A small image VAE, trained from scratch.
Data: trained on simulated telescope pictures of galaxies, 195000 training examples, 6.2 epochs.
Rows from block 0 of the decoder, named by matrix and row number. Each number is 200 + 20 x the weight over the matrix's rms, rounded and kept within 0 to 999. All counts start at 0.
# conv: 3x3 conv (decoder.mid.0.conv.weight, 256x256x3x3), inputs 195-209, a 3x3 kernel for each
conv.66,205,238,210,224,217,177,206,208,184,200,193,201,216,206,180,196,179,180,200,224,215,205,167,199,189,193,183,214,218,196,215,219,191,215,194,176,204,198,186,208,235,209,209,181,210,210,184,218,200,188,220,211,187,190,195,190,210,210,274,196,196,186,206,191,201,194,195,140,219,178,215,204,191,203,211,203,194,225,212,215,213,226,172,209,171,197,217,213,185,217,161,190,186,178,233,188,206,213,198,177,185,187,213,240,214,224,181,211,209,179,200,198,211,218,203,209,200,204,210,192,211,244,210,190,197,181,213,192,188,219,211,192,211,198,199
conv.67,169,207,212,179,212,177,193,214,196,221,178,186,231,207,168,201,187,213,242,214,199,200,214,208,205,211,200,202,158,188,179,176,177,184,183,204,205,197,187,219,151,182,192,183,184,211,207,202,188,199,213,207,201,189,225,205,217,203,143,192,227,175,202,195,200,184,192,208,200,201,218,192,213,193,219,190,175,198,225,217,199,211,202,225,181,246,230,186,194,200,206,170,168,184,207,190,192,190,190,196,186,185,175,133,186,208,177,184,192,204,203,174,188,197,205,182,199,206,211,185,246,178,178,215,223,210,206,195,199,231,240,202,185,208,189
conv.68,216,230,188,194,203,176,208,196,195,199,185,198,222,207,186,207,174,193,210,243,209,197,221,192,198,198,211,195,190,189,196,182,188,204,205,184,193,191,200,180,180,195,211,205,200,195,212,201,189,173,196,203,204,208,209,209,205,191,246,199,200,201,198,207,210,205,185,153,200,189,202,216,204,210,219,182,205,195,205,213,214,211,214,219,222,216,224,200,215,217,181,183,196,222,157,196,206,190,190,193,217,216,178,219,215,234,201,215,202,180,220,199,166,228,188,215,194,187,215,197,179,170,204,213,166,184,223,198,204,183,196,214,197,213,200
conv.69,218,195,199,193,237,202,209,190,197,224,167,214,173,188,202,171,181,194,188,221,211,222,236,192,190,183,207,215,200,191,184,191,183,200,199,194,215,206,181,197,200,197,212,203,214,181,220,194,232,156,186,198,218,192,195,181,198,223,222,188,199,202,197,208,239,197,190,208,206,219,224,227,209,221,182,233,145,192,230,213,220,216,189,208,208,197,213,221,168,193,187,206,207,162,215,206,207,215,208,193,177,195,206,232,209,218,168,208,217,175,199,199,189,214,216,210,206,196,222,197,192,204,218,180,192,202,205,195,194,205,210,180,196,196,196
conv.70,213,228,184,208,204,178,197,212,187,195,174,210,213,223,226,187,204,198,230,251,212,204,207,178,181,191,225,155,169,208,216,175,233,190,193,226,207,157,200,206,162,219,200,201,223,204,214,204,211,214,232,195,173,219,227,204,227,203,203,166,218,201,199,212,207,211,184,176,234,191,220,176,203,205,206,197,221,193,193,182,199,197,241,178,202,247,165,184,181,186,189,190,213,209,189,200,202,190,220,185,190,200,170,193,191,194,237,197,176,196,212,209,207,225,209,198,227,204,197,176,224,226,182,212,189,188,211,205,185,221,225,196,194,192,231
conv.71,204,196,188,201,217,187,213,202,177,181,214,185,212,206,200,176,214,190,188,212,207,190,215,206,225,167,199,162,197,192,170,152,184,178,176,221,192,186,215,209,170,204,193,184,222,188,203,209,179,186,200,209,191,226,212,181,227,191,207,206,233,208,178,202,180,199,185,179,240,216,191,212,190,199,216,211,208,197,216,204,214,209,203,211,217,286,228,199,210,207,190,177,189,224,179,213,216,193,195,180,199,207,202,207,220,208,200,206,200,216,205,197,202,227,187,201,234,214,205,198,175,162,208,212,201,200,199,198,209,181,192,197,191,177,242
conv.72,183,176,212,190,255,208,210,193,208,203,206,202,214,154,192,186,194,211,216,218,196,217,231,151,215,204,201,199,184,171,202,247,170,180,178,195,208,183,175,185,190,251,195,216,192,210,190,193,198,206,137,201,226,204,199,214,170,185,197,288,209,218,188,186,219,217,213,161,197,199,214,190,183,232,190,185,183,270,205,205,228,206,195,166,191,220,189,190,194,202,180,200,199,198,184,170,186,211,208,195,214,167,194,218,211,196,217,208,205,168,213,183,219,209,193,213,209,216,189,180,200,208,240,204,199,204,220,193,167,210,195,172,191,201,194
conv.73,204,179,201,209,283,178,220,205,201,207,181,191,211,246,172,187,173,195,215,185,196,237,266,193,183,175,204,220,191,208,188,171,186,223,203,205,207,219,193,212,170,215,214,214,193,200,226,188,203,169,214,219,165,191,190,212,195,211,223,199,223,200,198,195,204,225,170,223,224,189,211,205,203,218,196,205,153,204,204,207,207,232,227,196,192,247,254,171,194,188,171,212,203,133,173,187,193,241,201,197,182,211,206,245,186,205,210,221,216,216,220,194,189,178,175,194,220,237,193,168,167,240,178,202,217,171,212,200,202,231,228,215,170,195,199
conv.74,181,222,189,197,238,197,245,204,215,212,193,195,188,201,199,189,167,211,212,216,214,197,199,196,241,228,201,228,186,220,242,209,197,174,181,202,201,183,209,211,227,190,186,202,211,206,194,193,237,181,198,223,209,196,218,178,218,248,229,185,213,220,201,215,214,212,185,183,210,193,206,208,204,169,228,208,209,208,227,225,195,212,197,199,172,150,230,210,198,194,191,181,205,212,186,208,179,210,201,219,167,214,196,217,195,204,224,224,193,201,204,237,199,219,185,219,206,186,224,191,234,177,180,182,191,190,192,196,200,183,204,195,189,193,196
conv.75,180,202,183,186,202,189,174,193,195,196,190,196,191,202,209,186,203,182,206,221,177,194,234,257,219,213,201,179,179,219,215,145,226,181,208,201,228,208,233,216,184,220,211,205,214,183,164,202,200,184,206,199,194,174,182,231,209,226,193,174,231,209,197,206,175,197,203,275,243,211,185,230,220,198,178,230,167,178,243,198,207,179,249,211,204,248,165,197,224,229,185,167,200,190,203,186,189,210,180,193,222,183,212,170,212,200,227,228,231,162,220,198,179,179,207,197,206,236,235,187,197,260,215,216,170,181,217,196,217,195,210,214,201,195,193
conv.76,185,177,175,171,159,191,195,196,230,190,210,179,169,184,164,187,200,208,184,202,162,207,279,206,209,227,218,182,196,158,198,176,156,188,194,162,190,204,201,207,205,178,207,210,189,192,232,174,213,246,209,213,207,183,210,218,205,197,245,159,226,204,201,199,184,198,212,158,213,184,194,199,212,179,241,209,192,192,197,184,194,189,210,170,168,180,179,188,211,192,198,196,182,221,202,177,179,152,180,178,193,173,199,226,155,209,247,168,203,201,200,206,169,141,195,196,159,157,199,202,188,220,272,193,193,242,171,207,166,193,191,232,202,197,174
conv.77,184,305,207,203,196,144,189,167,180,172,234,199,201,195,183,211,194,202,191,201,230,192,205,157,198,184,209,207,244,254,207,236,210,201,187,200,177,150,252,205,216,225,226,215,174,193,160,190,194,233,205,228,215,204,193,116,224,207,244,216,221,173,172,244,199,171,186,153,214,200,201,211,211,173,188,197,152,213,185,223,206,210,188,224,212,170,207,177,206,215,229,237,200,188,199,195,216,204,193,260,155,238,195,217,209,211,205,148,154,235,180,200,205,212,217,225,171,195,245,238,198,201,192,190,189,205,190,220,232,187,240,206,214,221,184
conv.78,209,214,204,181,204,194,211,163,183,208,215,177,212,222,181,187,185,195,189,178,207,196,202,211,166,174,230,179,180,189,175,193,206,188,174,189,198,183,193,178,199,199,207,176,202,206,182,199,190,207,189,171,177,213,198,199,200,196,258,204,216,232,199,183,211,207,171,125,222,205,229,224,192,198,206,209,178,187,218,228,209,205,190,223,218,165,215,207,210,185,198,200,182,202,135,187,198,207,216,195,195,194,176,194,206,188,190,193,199,195,207,208,147,204,206,200,212,194,185,174,222,195,173,201,203,197,201,183,200,184,216,221,179,166,216
conv.79,212,145,232,189,183,192,179,197,184,209,199,186,186,214,177,188,179,198,194,179,225,215,215,229,226,233,234,219,225,188,185,213,149,200,187,185,202,220,177,191,213,164,195,180,202,193,234,201,207,197,203,201,200,210,174,202,219,210,203,208,190,206,195,190,235,185,208,187,216,216,180,190,182,209,212,220,215,232,212,197,220,177,178,197,214,193,227,207,212,210,211,245,193,211,221,180,162,203,201,178,188,198,220,199,178,164,177,188,214,228,170,195,236,200,227,190,196,181,175,165,195,203,193,191,205,208,207,200,200,193,200,180,201,183,206
conv.80,230,176,219,207,191,197,216,177,189,172,185,176,184,179,181,188,186,182,222,212,218,216,204,195,219,202,220,186,194,175,198,193,217,184,198,194,201,221,196,194,226,208,204,190,180,200,233,209,214,158,187,188,209,213,215,212,214,217,231,237,212,203,223,234,195,209,187,209,211,197,212,201,235,192,178,207,158,209,229,232,218,242,196,205,228,264,176,237,223,232,196,191,168,175,262,192,194,180,172,196,204,216,189,218,228,210,185,213,222,196,185,219,188,191,216,219,173,204,213,196,194,238,184,196,173,173,193,203,190,201,183,180,207,201,185
conv.81,197,189,210,219,235,183,191,220,192,199,203,196,166,253,202,186,222,194,208,170,208,199,184,180,219,197,213,199,184,193,200,201,222,191,210,193,216,213,182,202,194,197,209,167,198,199,181,216,206,141,218,194,160,192,214,213,187,212,244,191,225,237,219,199,231,191,190,185,194,191,181,187,225,210,184,214,205,193,215,194,196,207,188,191,237,208,180,194,182,203,189,213,186,189,210,210,188,208,210,216,194,190,201,250,186,188,206,208,187,244,181,214,192,185,211,206,205,210,164,218,212,243,221,206,174,194,205,185,219,188,149,194,188,177,198
conv.82,213,216,220,227,214,218,210,191,187,148,192,178,192,200,192,193,195,210,232,257,202,239,203,219,215,193,197,120,132,121,192,182,179,209,239,217,159,163,189,191,200,181,220,232,216,204,199,184,187,194,206,189,203,226,259,220,218,234,201,185,186,164,210,202,208,192,176,173,189,223,226,209,208,193,210,194,204,182,239,213,216,203,235,231,236,233,188,212,199,191,158,169,176,201,157,196,209,183,208,199,205,159,215,205,179,191,201,219,190,161,181,172,181,179,214,222,230,239,223,219,196,215,208,173,193,202,190,187,183,189,231,200,212,221,190
conv.83,222,293,204,203,137,204,204,212,212,163,239,188,218,177,192,196,208,202,190,216,197,224,202,197,216,189,205,159,256,220,165,247,217,202,186,197,164,186,175,202,180,205,174,175,190,187,125,214,179,233,194,188,175,182,209,179,219,200,165,204,190,216,214,213,165,198,197,169,217,207,154,194,211,180,247,181,204,203,176,188,204,216,159,226,188,140,163,221,193,171,212,185,229,268,200,179,171,208,216,241,209,200,183,173,195,175,184,209,189,166,206,207,216,202,195,188,205,217,260,196,251,190,209,224,197,221,179,178,170,210,207,201,189,182,183
conv.84,196,195,201,179,191,188,200,179,197,225,218,200,237,204,183,234,192,195,214,207,230,152,199,211,201,192,212,245,225,173,238,231,165,222,218,204,228,223,196,224,224,177,225,221,207,176,216,202,182,195,208,211,216,185,210,225,208,160,159,212,174,184,205,188,188,196,213,209,179,213,182,199,195,198,215,188,212,202,170,224,212,234,186,236,179,187,217,197,209,196,181,184,194,240,211,198,234,205,192,203,211,201,190,180,189,216,163,191,188,215,200,229,191,185,199,215,198,203,210,178,221,206,196,202,196,208,223,207,177,212,182,200,226,224,199
conv.85,206,186,227,166,206,216,189,198,198,199,163,185,200,188,194,203,190,187,202,232,241,165,233,168,212,192,197,195,155,168,208,217,188,192,196,177,223,194,163,201,233,213,190,194,213,218,184,185,215,245,199,186,204,206,185,228,203,212,173,204,193,213,218,226,199,194,190,220,223,203,189,199,210,217,197,208,166,183,219,211,233,193,163,189,214,202,202,210,185,196,197,205,179,201,183,209,195,208,213,198,253,216,198,175,201,193,183,200,201,202,160,196,160,149,206,192,235,148,186,214,209,216,210,209,201,210,209,154,184,179,199,199,200,195,206
conv.86,174,169,214,181,214,224,194,219,193,190,168,196,183,205,214,191,201,199,205,201,213,246,199,204,211,218,181,202,194,173,194,251,231,204,195,217,195,221,183,178,214,217,209,184,210,200,210,198,217,187,179,213,160,178,223,187,200,185,211,211,208,204,200,213,230,184,200,201,198,191,220,199,204,210,179,225,168,180,207,196,199,197,211,195,225,130,175,205,173,198,189,193,186,178,237,208,208,184,179,200,181,171,183,230,221,191,219,198,214,220,189,192,229,193,217,197,212,186,187,201,163,241,230,185,222,225,207,201,194,194,188,206,195,195,200
conv.87,206,212,243,170,214,212,193,203,186,185,165,192,214,209,185,184,213,192,205,231,189,135,235,219,184,228,211,201,185,198,206,169,210,194,172,197,218,204,177,180,190,204,199,186,183,231,200,193,184,188,188,208,198,173,206,185,206,191,196,179,193,191,192,220,201,190,175,247,253,221,200,222,212,225,214,192,187,229,214,195,200,179,239,195,227,214,168,204,226,179,178,217,189,176,158,165,215,201,192,223,169,216,211,281,180,185,209,203,205,205,171,181,170,221,212,198,167,201,175,192,164,206,197,211,198,224,204,230,178,188,186,230,199,188,197
conv.88,226,214,194,175,197,182,191,203,183,212,227,210,192,224,187,187,195,216,183,181,183,221,220,200,217,204,194,237,203,233,191,190,236,207,210,228,200,197,221,195,189,219,194,183,203,204,195,222,223,209,186,202,197,198,195,210,188,207,193,198,205,219,212,201,186,195,212,214,221,205,194,193,201,158,167,191,126,200,229,199,181,206,221,174,181,250,208,188,194,216,203,214,203,181,201,194,221,224,194,196,197,187,187,185,224,194,188,205,217,213,200,197,130,208,212,205,185,218,197,191,183,240,225,203,180,172,208,207,207,214,191,226,177,195,215
conv.89,204,222,189,182,219,192,195,229,195,156,195,199,182,211,236,204,207,179,226,261,185,247,231,179,187,171,164,185,223,205,186,215,218,174,196,196,203,175,215,198,167,178,145,170,207,221,178,203,185,198,191,173,193,207,239,204,201,208,191,205,216,203,241,202,165,210,219,217,194,197,121,192,180,189,183,187,176,134,198,199,202,185,253,227,183,200,139,230,213,178,201,206,182,184,193,226,193,196,207,240,226,204,228,236,203,216,234,192,176,202,230,197,180,189,182,211,208,236,221,195,218,181,238,189,184,185,187,192,223,206,203,209,153,171,167
conv.90,206,189,179,196,248,184,212,213,195,186,200,187,162,233,189,204,202,203,211,185,205,234,144,225,227,191,237,191,196,208,193,217,208,206,202,245,182,202,184,208,186,192,189,182,212,202,194,215,220,165,215,203,178,221,202,186,208,216,195,213,191,187,191,213,213,212,188,183,194,193,223,184,210,198,214,205,180,196,191,221,191,210,199,202,201,247,192,218,201,208,190,198,232,229,205,200,172,208,202,212,185,204,217,164,206,214,183,198,204,198,217,164,209,197,224,170,221,196,205,192,244,214,158,204,213,154,215,198,174,197,199,189,207,201,185